python train.py --train_examples=26041 --input="waveform_16khz" --encoder_arch="conformer" --encoder_norm="layernorm" --encoder_qk_norm=false --encoder_inner_norm=false --encoder_moe="soft" --encoder_layers=8 --fusion_encoder_slots_per_expert=1 --fusion_encoder_positions="learned" --grad_clip=1.0 --warmup_steps=1800
Rows from block 3 of the fusion encoder of a small audio-text matching model, named by matrix and row number. Rows with one number within an expert belong to one neuron, the router's apart. Each number is 50 + 12 x the weight over its row's rms, rounded and kept within 0 to 99. All counts start at 0.
After each expert's rows are labels from the 100 texts, of 14976, where the router gives the expert most weight on average: "fires on" is the input token at the peak. Only what is clearly more common there than usual is listed. The data: synthesised sound scenes: up to three everyday sounds over a background.
# router: slot weights (fusion_encoder.blocks.3.mlp.router.weight, 32x192), inputs 96-191
# up: expert up (fusion_encoder.blocks.3.mlp.up, 32x192x192), inputs 96-191
# down: expert down (fusion_encoder.blocks.3.mlp.down, 32x192x192, transposed), outputs 96-191

# expert 23
router.23:52 55 64 53 31 52 40 35 53 54 47 33 38 34 59 47 41 46 58 54 38 38 47 58 42 58 62 61 57 50 61 34 72 63 55 50 23 51 67 47 65 70 55 33 44 63 48 50 24 62 41 38 42 46 55 46 43 39 60 45 37 49 73 40 59 37 66 58 44 47 47 64 37 83 37 44 67 36 59 65 68 45 35 64 55 49 45 60 20 43 49 49 30 52 52 53
up.0:41 46 35 44 66 55 56 53 50 43 44 55 26 31 60 51 54 50 65 51 48 40 68 46 39 40 85 36 45 45 63 56 65 65 58 56 43 27 56 57 50 56 29 30 42 52 54 89 44 65 41 56 53 16 38 60 36 63 55 65 65 55 58 37 59 39 38 60 49 55 62 50 54 70 55 70 34 63 42 60 49 55 48 46 55 21 39 65 44 35 43 52 54 35 43 50
down.0:40 63 67 70 50 33 41 29 57 58 64 36 59 74 53 53 36 43 59 37 52 56 64 60 54 50 39 68 43 57 53 55 58 40 47 66 59 51 56 35 68 50 49 60 30 44 31 46 59 39 46 48 31 57 66 33 32 42 37 34 58 42 57 55 52 48 59 63 34 38 57 59 30 49 42 37 71 37 56 58 69 30 45 79 73 54 46 45 52 61 33 70 24 66 55 39
up.1:52 70 41 42 46 46 34 50 53 49 26 35 26 35 38 35 38 51 42 49 46 39 61 49 35 48 92 58 46 55 58 52 49 71 58 60 52 43 40 80 64 62 41 45 41 36 67 55 51 53 42 67 39 31 51 53 58 24 64 58 53 54 60 50 50 52 43 42 50 72 51 51 54 45 53 66 47 55 56 64 57 48 53 43 47 54 50 42 54 45 45 38 63 43 37 48
down.1:58 70 70 61 51 43 40 43 46 73 39 39 63 58 25 47 70 59 38 23 41 34 46 52 36 42 42 51 26 23 49 40 49 44 42 52 51 64 54 48 70 45 63 63 31 34 50 43 64 43 57 62 52 52 74 31 49 43 40 40 64 67 67 64 50 45 54 37 23 45 60 53 42 53 44 43 66 41 52 75 61 25 23 67 67 79 68 47 39 38 42 47 36 62 58 42
up.2:48 45 51 61 69 51 37 65 56 61 36 45 50 41 32 54 57 38 55 42 52 61 42 33 34 73 55 19 52 46 54 21 61 59 52 50 69 50 49 51 39 40 62 56 64 76 61 67 57 50 62 47 55 47 46 54 80 49 45 45 48 56 63 61 41 48 52 55 80 54 41 68 45 50 56 71 67 62 70 54 44 71 49 32 43 53 63 38 42 46 59 38 67 46 38 54
down.2:56 61 67 63 33 45 42 42 80 51 48 45 47 44 69 52 51 62 68 31 58 36 57 48 26 70 44 76 50 52 60 63 65 56 51 51 43 48 62 56 39 50 67 54 39 64 29 46 55 46 44 60 38 56 64 51 49 29 38 32 50 60 55 37 55 57 79 44 17 36 36 56 47 49 39 63 61 57 62 61 52 46 55 64 57 63 60 48 52 57 65 36 56 55 58 64
fires on: "a"; "over"; "reverberant"

# expert 4
router.4:56 56 60 42 42 68 50 43 52 59 33 36 39 65 49 58 53 51 61 59 40 47 34 46 56 47 49 60 50 49 40 47 41 58 67 42 26 57 58 62 61 70 71 60 52 54 48 31 39 58 52 21 32 76 36 51 59 35 43 36 21 31 59 64 52 54 57 30 56 49 28 51 49 64 28 31 38 25 49 49 71 52 44 58 58 68 67 62 26 39 43 40 46 76 67 60
up.0:44 67 48 42 36 46 55 20 61 68 60 38 44 66 71 46 63 43 65 44 62 66 53 47 53 45 18 74 55 54 53 50 53 39 44 40 55 43 55 49 67 53 64 77 41 56 40 39 56 43 56 39 32 59 63 37 49 41 43 20 42 55 58 53 56 40 35 45 39 50 52 74 29 55 43 49 63 41 56 34 56 30 42 75 56 56 56 58 46 73 60 79 45 49 57 48
down.0:51 52 59 32 50 58 56 58 44 29 47 42 59 43 43 40 48 53 33 70 27 47 56 43 40 39 76 48 55 46 42 46 60 63 41 26 46 46 57 71 58 33 58 18 60 51 53 60 30 59 48 33 54 45 28 70 54 51 58 52 52 44 42 40 37 51 43 40 55 62 52 41 65 58 50 62 44 47 68 52 43 72 74 37 38 52 45 38 42 21 59 26 49 36 42 51
up.1:37 55 38 46 52 34 46 46 69 56 53 32 46 70 66 47 60 47 63 41 61 64 51 71 52 40 23 62 52 36 55 37 60 27 52 49 52 50 51 40 61 41 59 72 51 54 35 38 65 41 78 48 45 54 60 26 44 55 52 30 62 58 53 42 58 47 29 63 53 57 58 63 64 39 50 36 60 42 44 36 55 27 44 59 72 58 75 53 50 86 36 57 40 63 46 51
down.1:57 58 61 40 46 61 73 49 46 43 49 63 59 24 53 41 48 60 57 51 25 49 41 56 51 49 65 67 54 57 36 45 31 63 61 49 55 56 63 52 53 37 30 51 47 52 65 39 29 37 51 39 43 32 58 33 56 48 27 46 43 51 28 45 33 67 69 43 41 55 46 41 75 42 45 43 34 53 57 63 33 62 46 26 38 52 62 66 50 27 53 41 65 27 53 72
up.2:38 39 51 34 60 59 64 82 53 40 42 71 31 46 52 66 50 63 51 56 35 31 42 42 42 29 72 36 49 41 53 48 49 70 42 37 49 50 57 67 40 48 40 24 61 39 68 71 48 88 52 52 63 44 35 75 52 58 55 70 38 47 41 53 39 55 54 50 47 69 60 49 51 54 51 60 40 65 46 58 46 69 52 25 45 41 35 34 52 27 50 46 66 24 58 49
down.2:53 64 48 73 61 44 43 31 46 73 58 48 64 38 53 37 49 35 40 36 68 52 76 65 51 53 51 48 46 62 52 40 58 29 34 71 55 55 45 30 55 45 46 56 32 56 36 51 56 43 52 56 39 55 66 25 26 70 58 48 56 49 55 50 65 46 47 62 66 30 50 60 19 59 50 59 67 60 56 45 64 37 60 55 68 40 45 55 59 55 47 73 19 65 51 46
fires on: ","

# expert 31
router.31:53 64 80 46 19 56 64 42 53 42 41 38 52 40 58 56 57 48 60 56 58 36 53 52 62 55 45 59 60 47 36 57 35 61 62 45 38 50 42 53 69 78 72 55 50 59 42 29 42 51 59 25 36 70 35 48 71 45 30 50 39 45 51 59 45 44 55 33 40 44 43 54 47 60 25 39 41 52 47 49 57 62 35 69 53 73 42 56 41 53 54 46 35 57 78 78
up.7:30 45 51 42 45 44 51 35 79 32 39 36 44 77 79 59 57 65 92 39 55 61 38 59 47 41 25 68 58 26 50 44 36 25 53 47 54 50 64 47 64 55 65 62 34 37 29 47 44 39 71 72 47 54 52 39 55 36 35 31 59 63 49 50 40 41 39 59 59 66 63 56 41 54 53 42 55 34 36 38 51 49 43 46 62 58 63 49 36 66 40 50 75 49 60 50
down.7:60 55 64 26 48 56 61 52 52 37 35 47 40 34 41 64 49 61 56 52 35 47 48 36 39 43 66 60 55 42 44 53 53 68 47 25 32 46 73 63 62 60 46 33 59 30 60 61 43 69 48 49 43 65 37 59 58 36 45 49 50 65 72 52 31 51 29 46 41 61 54 56 55 28 42 60 28 42 59 53 58 64 50 40 52 67 58 69 48 27 48 20 65 56 32 52
up.8:25 59 42 42 51 46 50 74 53 24 44 78 64 47 47 50 44 66 56 48 57 45 32 56 49 60 59 57 46 46 54 45 74 63 32 51 64 29 34 49 33 34 53 39 52 36 51 73 61 48 51 59 61 52 57 52 53 40 57 33 62 59 37 52 49 52 56 70 67 73 66 49 48 61 64 71 50 65 49 59 53 57 75 48 57 56 68 41 55 31 52 57 43 38 55 59
down.8:51 53 52 39 59 38 37 24 50 68 32 48 48 52 54 49 41 42 48 53 63 43 28 56 40 55 10 49 36 58 66 39 35 45 62 53 51 39 36 39 41 58 67 60 50 68 56 30 66 47 45 40 39 51 52 47 52 52 49 43 42 59 60 42 63 39 57 40 73 22 55 62 37 51 60 16 59 40 40 79 62 41 39 56 38 55 36 50 62 77 59 44 43 53 51 50
up.9:64 64 46 76 44 44 42 45 48 62 77 56 66 62 30 39 34 38 33 31 62 55 61 62 49 76 43 55 57 55 50 44 46 36 51 63 41 50 36 24 44 38 54 62 26 69 44 40 70 26 38 46 48 47 68 44 44 46 65 44 65 68 49 57 56 43 43 66 57 32 46 59 43 39 54 35 61 49 67 50 70 28 54 56 43 56 60 59 56 64 60 66 35 67 50 37
down.9:38 50 38 38 36 68 71 69 65 21 58 43 33 66 36 76 48 56 36 51 42 48 34 36 60 40 50 60 34 41 46 50 39 59 49 45 56 73 64 56 78 36 49 38 81 29 35 47 44 58 46 50 54 34 44 58 44 27 45 45 68 49 60 63 55 28 32 53 70 64 59 48 47 42 59 48 37 41 52 45 55 65 48 32 63 33 67 32 45 33 30 32 69 62 68 53
fires on: "over"

# expert 14
router.14:54 60 67 50 22 60 56 49 59 56 44 37 39 48 46 61 55 51 54 49 43 44 47 34 60 43 45 52 46 47 34 45 47 55 47 39 40 63 66 44 62 64 58 29 52 62 49 34 46 44 33 28 40 55 37 43 51 50 28 34 37 35 68 56 50 55 71 36 22 38 57 49 64 51 34 37 46 51 56 48 44 57 15 52 58 66 42 54 19 42 49 59 49 58 70 56
up.0:42 56 40 47 62 57 51 39 39 23 41 70 64 46 38 37 53 73 40 51 43 71 56 45 56 52 66 41 36 30 54 59 44 59 48 47 52 39 55 44 36 34 40 35 70 51 57 65 62 54 47 55 56 40 32 70 36 61 65 62 63 61 21 33 29 64 61 47 49 62 47 29 65 56 57 52 39 58 34 35 41 55 73 47 60 53 44 44 63 48 51 58 70 49 48 44
down.0:63 48 26 71 54 31 47 33 54 52 50 40 46 38 50 25 44 38 51 53 44 54 62 53 41 58 49 52 53 43 55 49 57 35 68 60 48 66 51 31 62 47 48 73 37 61 35 51 45 50 49 44 28 55 65 33 26 52 63 59 61 40 75 35 64 41 55 60 64 43 67 42 24 63 60 49 66 34 52 45 48 20 42 64 64 38 53 53 48 67 44 60 31 56 42 36
up.1:26 51 46 47 70 39 46 73 73 43 57 51 65 51 47 33 58 53 52 31 62 62 39 46 58 67 54 47 58 57 70 10 59 44 55 53 77 32 28 28 46 36 37 36 62 48 50 49 37 55 65 30 53 43 54 56 34 48 56 47 55 40 64 61 45 43 47 42 63 65 62 61 44 42 45 79 53 52 59 36 54 46 47 63 55 32 47 43 47 71 46 45 34 47 44 32
down.1:36 69 66 41 28 40 55 72 50 58 41 49 48 56 48 70 45 42 73 42 43 43 32 54 62 57 29 51 45 41 54 51 12 45 45 26 49 43 53 67 39 65 39 58 50 46 56 50 50 48 52 53 33 44 28 54 58 39 35 50 44 57 48 54 57 57 53 32 44 44 50 28 56 48 69 37 31 59 43 55 56 50 40 44 39 78 78 50 52 60 49 34 64 39 31 65
up.2:54 49 52 44 71 50 47 63 36 52 38 58 64 50 28 21 57 51 24 39 66 59 47 47 38 47 60 41 44 50 58 56 51 58 54 52 65 52 39 45 35 23 42 51 62 43 61 64 70 49 48 58 70 48 50 49 41 54 63 70 56 58 43 48 45 66 63 46 67 55 50 45 57 55 56 60 51 47 62 44 43 49 76 42 66 41 36 46 62 52 54 40 73 29 51 45
down.2:45 48 51 52 49 41 42 37 44 62 62 55 40 43 52 34 35 30 56 39 55 54 56 54 44 58 49 47 50 62 47 38 62 33 34 65 35 65 49 50 61 53 40 72 33 48 25 50 33 42 62 50 30 50 73 50 40 61 51 54 70 50 52 48 66 46 52 65 40 41 63 57 42 45 49 45 65 37 60 37 67 27 56 48 66 18 51 50 43 56 63 71 36 65 52 33
fires on: "over"; "beeping"

# expert 16
router.16:55 46 46 43 28 59 60 32 51 44 41 28 48 51 56 55 46 54 58 59 53 41 45 43 85 38 34 68 54 37 30 57 30 56 60 41 47 67 72 57 67 70 76 49 56 48 53 36 39 53 53 41 29 63 46 60 55 29 48 44 30 36 66 49 47 42 60 48 46 56 43 62 48 59 34 40 47 26 50 49 35 72 35 63 61 69 36 54 40 32 52 48 56 52 78 67
up.13:55 50 33 60 67 28 40 30 45 50 51 61 64 56 48 44 41 40 48 45 63 55 88 68 42 71 43 48 49 59 46 47 49 42 38 57 47 45 41 43 37 29 35 55 26 61 37 53 63 33 47 68 49 47 53 34 44 86 42 56 57 51 44 78 69 47 54 62 49 54 45 59 31 45 60 57 70 51 61 43 48 23 55 57 59 50 64 65 58 74 38 69 25 45 38 41
down.13:34 51 49 52 64 47 58 65 53 40 47 58 37 66 57 81 34 53 42 32 43 47 52 51 48 56 39 53 56 37 31 60 54 57 49 32 48 44 39 41 60 39 58 72 56 46 43 70 58 29 33 61 72 53 35 51 44 45 44 26 66 67 38 48 48 52 42 67 73 71 63 69 49 43 41 50 57 35 36 51 55 43 69 62 86 28 40 30 47 49 39 59 44 73 50 53
up.14:37 53 28 56 62 46 41 68 59 48 48 59 49 50 52 49 44 46 56 35 67 76 49 57 42 61 53 36 54 53 79 25 63 55 40 43 58 38 49 39 35 28 27 63 49 49 46 56 73 40 61 73 61 39 65 54 28 67 61 52 77 61 42 64 56 34 31 70 62 59 68 67 54 34 57 50 56 51 59 49 55 53 61 44 69 33 48 19 69 55 39 49 43 46 39 37
down.14:85 32 45 44 36 37 59 38 50 61 53 41 55 44 42 38 46 58 26 61 57 64 53 45 55 44 42 53 55 20 63 39 30 44 43 58 39 29 69 49 56 69 54 65 30 67 65 22 29 34 41 44 24 45 42 45 64 38 61 41 42 62 40 37 68 46 40 35 54 50 30 48 58 48 50 24 44 42 52 53 57 40 56 55 46 43 64 66 52 70 69 54 63 49 47 60
up.15:48 51 29 63 70 55 34 66 59 59 54 68 56 34 42 55 50 53 46 40 61 58 57 40 38 63 62 40 48 49 53 33 62 54 49 56 58 42 52 41 32 26 36 56 47 56 51 70 59 48 52 50 50 36 49 49 49 76 73 73 52 58 31 62 50 50 37 54 73 47 56 47 56 47 73 68 58 68 52 39 49 58 55 50 55 49 47 34 61 51 34 38 41 43 39 30
down.15:53 62 57 53 39 48 57 31 60 60 26 45 50 64 65 56 57 60 36 61 44 57 36 44 70 62 35 74 50 27 56 36 26 47 62 50 36 39 57 58 62 64 58 62 61 52 45 17 40 42 52 46 34 46 62 36 65 42 46 43 34 43 51 42 55 34 50 29 51 33 47 64 54 49 40 30 54 35 48 53 36 49 42 61 43 63 48 64 37 67 47 45 59 65 49 63
fires on: "reverberant"

# expert 17
router.17:60 49 68 54 32 51 59 30 57 53 53 38 48 53 58 42 36 54 63 49 40 41 52 47 65 57 36 60 48 33 34 50 28 58 59 34 23 60 53 53 59 70 62 44 38 55 57 37 39 50 36 24 31 79 42 48 39 31 44 39 28 34 72 47 48 56 55 47 34 49 30 41 55 52 37 38 47 39 46 53 55 51 41 65 55 65 50 58 21 46 48 58 47 48 62 65
up.6:30 51 49 57 63 63 46 29 63 31 52 30 39 47 78 65 51 57 80 49 58 32 33 52 57 45 30 47 47 40 64 51 47 45 51 47 48 43 54 58 72 51 63 66 41 53 52 46 48 46 40 29 46 70 54 51 41 28 41 36 33 56 38 46 52 47 48 44 31 53 63 65 39 53 37 39 53 45 51 54 54 57 40 73 59 78 54 60 68 60 43 74 54 61 56 69
down.6:68 51 65 45 64 60 41 66 51 32 51 54 41 40 42 31 54 57 36 53 42 41 51 51 57 61 55 45 55 48 57 48 45 50 50 61 50 30 48 67 47 43 51 37 58 60 46 59 43 54 48 36 65 57 37 62 73 45 75 39 53 29 46 52 31 51 27 55 56 51 50 36 49 64 53 58 43 45 69 49 44 63 70 41 26 60 53 65 62 38 78 35 62 40 57 59
up.7:52 58 32 48 66 36 47 44 37 72 64 56 71 51 52 31 49 33 52 47 53 43 55 74 40 38 60 47 29 66 62 40 49 50 50 71 55 43 50 38 22 28 46 66 54 54 49 48 58 32 54 53 58 37 73 58 32 53 51 53 55 50 42 40 61 88 67 51 52 69 44 37 59 47 67 60 55 43 45 52 66 52 47 61 54 45 74 45 65 50 44 35 41 48 52 46
down.7:58 48 30 69 43 36 65 44 39 53 74 63 53 37 42 21 36 38 38 36 43 60 63 60 44 54 58 23 58 69 37 41 71 41 46 55 56 55 43 36 64 39 44 56 40 54 43 64 37 73 32 50 69 44 67 33 47 69 73 68 60 36 48 40 56 40 64 54 59 54 41 42 41 56 60 58 48 68 56 55 54 54 46 42 47 23 47 59 54 48 57 55 41 52 60 19
up.8:73 44 61 47 49 58 58 39 44 57 62 41 66 39 40 50 36 67 45 48 41 38 42 30 69 56 69 46 43 32 30 48 23 68 71 37 42 63 50 70 57 51 55 53 39 54 60 40 32 49 25 34 45 50 55 48 66 34 51 41 26 50 38 24 43 59 62 39 44 52 44 35 44 70 61 52 52 57 47 78 36 52 41 40 33 51 45 60 28 42 60 48 66 42 39 40
down.8:62 49 74 39 42 54 56 58 60 36 33 55 52 38 63 63 49 71 80 61 32 43 48 44 32 50 43 53 38 36 76 44 46 64 55 45 52 50 49 64 35 54 61 42 53 49 61 53 46 48 57 45 53 52 32 78 71 53 37 51 56 52 57 60 54 58 40 29 41 59 50 40 71 45 45 35 34 60 30 40 32 67 47 32 43 66 62 50 37 52 49 35 76 51 39 67
fires on: "beeping"; "reverberant"; "a"

# expert 11
router.11:61 57 67 46 40 62 61 37 45 48 50 23 41 56 59 59 43 48 51 58 47 49 40 44 72 37 42 58 39 32 39 64 22 58 67 39 26 54 63 54 53 67 62 57 58 58 28 37 24 39 48 53 37 76 50 55 52 33 34 23 23 35 59 38 53 61 69 49 38 55 31 55 42 66 34 39 39 37 45 54 43 52 40 55 54 71 57 65 31 53 49 53 49 63 57 67
up.0:46 42 48 52 57 72 53 78 44 30 26 68 47 37 51 49 61 63 32 54 48 53 57 40 26 43 61 33 35 28 64 29 48 64 36 31 52 38 69 56 40 44 34 31 71 39 63 72 54 65 54 61 60 33 32 61 50 57 42 60 51 59 42 48 47 65 57 48 52 61 59 43 59 37 47 51 35 63 27 40 40 74 61 29 52 37 38 39 71 28 48 48 68 34 51 56
down.0:54 57 36 69 59 28 38 35 24 77 64 46 36 34 39 31 35 32 34 44 45 46 56 64 56 35 47 53 54 59 58 37 46 48 52 60 43 51 47 47 61 47 57 69 22 52 37 61 44 34 45 51 39 51 61 22 37 49 65 46 68 45 49 49 65 38 49 44 65 32 65 53 45 57 39 46 59 62 54 58 57 22 66 74 56 30 62 63 54 63 49 73 37 46 51 42
up.1:55 72 57 53 39 42 52 33 67 59 72 24 32 66 53 48 54 50 60 57 47 43 43 56 65 34 32 60 68 56 37 58 49 31 73 34 39 62 44 50 51 61 63 54 42 50 32 44 25 29 44 44 33 61 62 36 62 30 46 26 37 55 67 50 47 51 43 49 40 49 37 59 38 52 42 43 48 28 45 61 44 50 35 80 41 54 59 75 28 64 53 66 53 83 59 55
down.1:66 44 78 41 50 72 72 68 54 34 41 43 54 36 39 65 62 57 64 62 37 53 41 44 62 58 55 69 56 35 62 41 38 58 42 35 49 42 78 62 56 49 43 34 59 34 69 46 32 57 62 53 50 46 38 57 66 55 39 52 45 58 49 53 40 61 58 34 25 65 42 43 69 31 30 55 44 39 61 61 28 65 49 39 38 67 56 51 34 30 54 45 53 55 44 54
up.2:44 46 33 54 54 42 24 39 51 57 59 44 72 51 55 64 48 48 49 35 78 66 39 48 52 70 46 56 59 63 69 50 52 12 30 56 69 44 43 41 41 45 52 53 34 48 40 51 60 44 74 38 41 63 73 52 37 51 42 54 57 51 61 74 52 29 32 50 78 37 53 65 72 41 59 45 68 48 62 70 55 41 35 45 63 56 75 33 64 59 40 54 54 45 36 51
down.2:58 50 81 42 61 67 63 54 67 43 52 50 60 34 59 40 55 55 40 52 28 38 55 49 50 51 46 55 72 31 56 36 45 60 43 34 48 40 61 44 59 52 44 27 70 59 61 41 28 47 70 57 44 53 27 67 60 29 72 51 43 41 43 62 39 34 27 53 48 60 40 38 57 29 57 29 39 46 61 33 53 62 64 50 44 70 47 71 36 36 51 42 73 57 53 49
fires on: "<end>"

# expert 10
router.10:58 49 65 50 33 73 47 50 59 59 50 37 42 49 36 52 45 56 68 54 45 31 52 39 63 62 38 67 55 35 39 68 34 60 57 43 33 52 61 69 69 64 67 61 58 55 51 34 38 50 49 29 40 71 51 52 63 39 43 24 29 39 51 39 49 48 54 32 30 52 50 53 41 48 17 40 36 40 47 44 50 54 33 52 35 70 44 61 36 50 56 44 49 61 68 79
up.23:40 60 57 52 42 58 64 29 56 50 61 26 44 78 69 59 63 59 64 45 45 61 42 61 62 50 16 68 75 36 47 49 56 49 51 42 48 56 58 44 68 53 61 48 52 37 26 27 49 37 56 32 42 67 44 33 55 35 40 28 46 51 57 37 34 33 43 49 42 49 41 73 43 47 29 29 55 30 42 58 52 45 48 72 55 54 81 63 32 54 48 51 50 72 57 61
down.23:50 51 71 34 48 71 68 60 47 41 45 50 36 41 50 69 42 51 49 61 41 53 49 34 43 50 62 59 62 45 56 44 53 76 53 38 61 46 78 62 56 68 56 29 58 33 72 46 37 59 54 58 50 62 22 67 72 36 51 50 44 52 42 64 43 46 44 36 39 47 44 60 63 36 44 57 14 55 52 57 27 61 56 44 34 59 47 58 44 23 60 38 63 45 35 65
up.24:44 45 44 54 72 49 51 78 49 42 43 75 49 40 37 44 42 48 39 49 56 50 65 49 39 45 63 25 37 40 66 45 51 48 31 49 58 47 39 49 45 38 28 27 53 56 43 71 59 56 47 45 67 41 43 68 57 55 67 78 45 40 52 66 55 66 53 63 65 57 59 36 58 34 41 71 47 66 40 60 56 57 79 35 55 41 47 43 73 35 50 36 48 45 50 39
down.24:54 53 42 49 42 37 50 48 40 64 50 42 57 31 60 43 49 33 71 38 48 60 43 80 33 57 49 46 63 58 59 35 55 31 47 52 45 54 40 38 24 47 55 57 22 69 50 32 31 54 54 46 54 47 69 50 32 66 57 62 58 55 60 60 72 44 35 60 47 38 34 30 47 58 76 38 52 56 35 61 52 36 55 27 53 43 47 52 55 69 57 68 33 47 42 40
up.25:55 54 38 66 55 41 36 56 42 52 63 62 67 46 30 45 34 33 40 30 58 65 61 67 52 65 51 41 60 69 56 53 73 31 37 58 47 48 27 27 49 36 51 75 39 61 53 47 60 41 53 50 60 49 62 51 53 58 63 50 59 61 53 63 65 43 46 59 66 33 53 58 36 39 51 52 73 47 63 39 63 28 52 52 43 44 56 40 72 67 62 62 38 58 42 44
down.25:32 45 38 59 51 64 50 67 51 48 61 54 62 54 53 72 38 49 32 30 63 44 51 55 43 51 57 52 48 44 25 77 62 46 46 47 41 79 55 54 53 39 48 49 54 27 36 82 63 58 25 67 72 55 35 50 45 57 65 34 64 52 44 36 41 45 53 66 77 62 58 50 53 58 48 56 47 48 51 41 52 55 56 60 69 37 44 15 43 40 26 49 47 50 54 36
fires on: "a"; "beeping"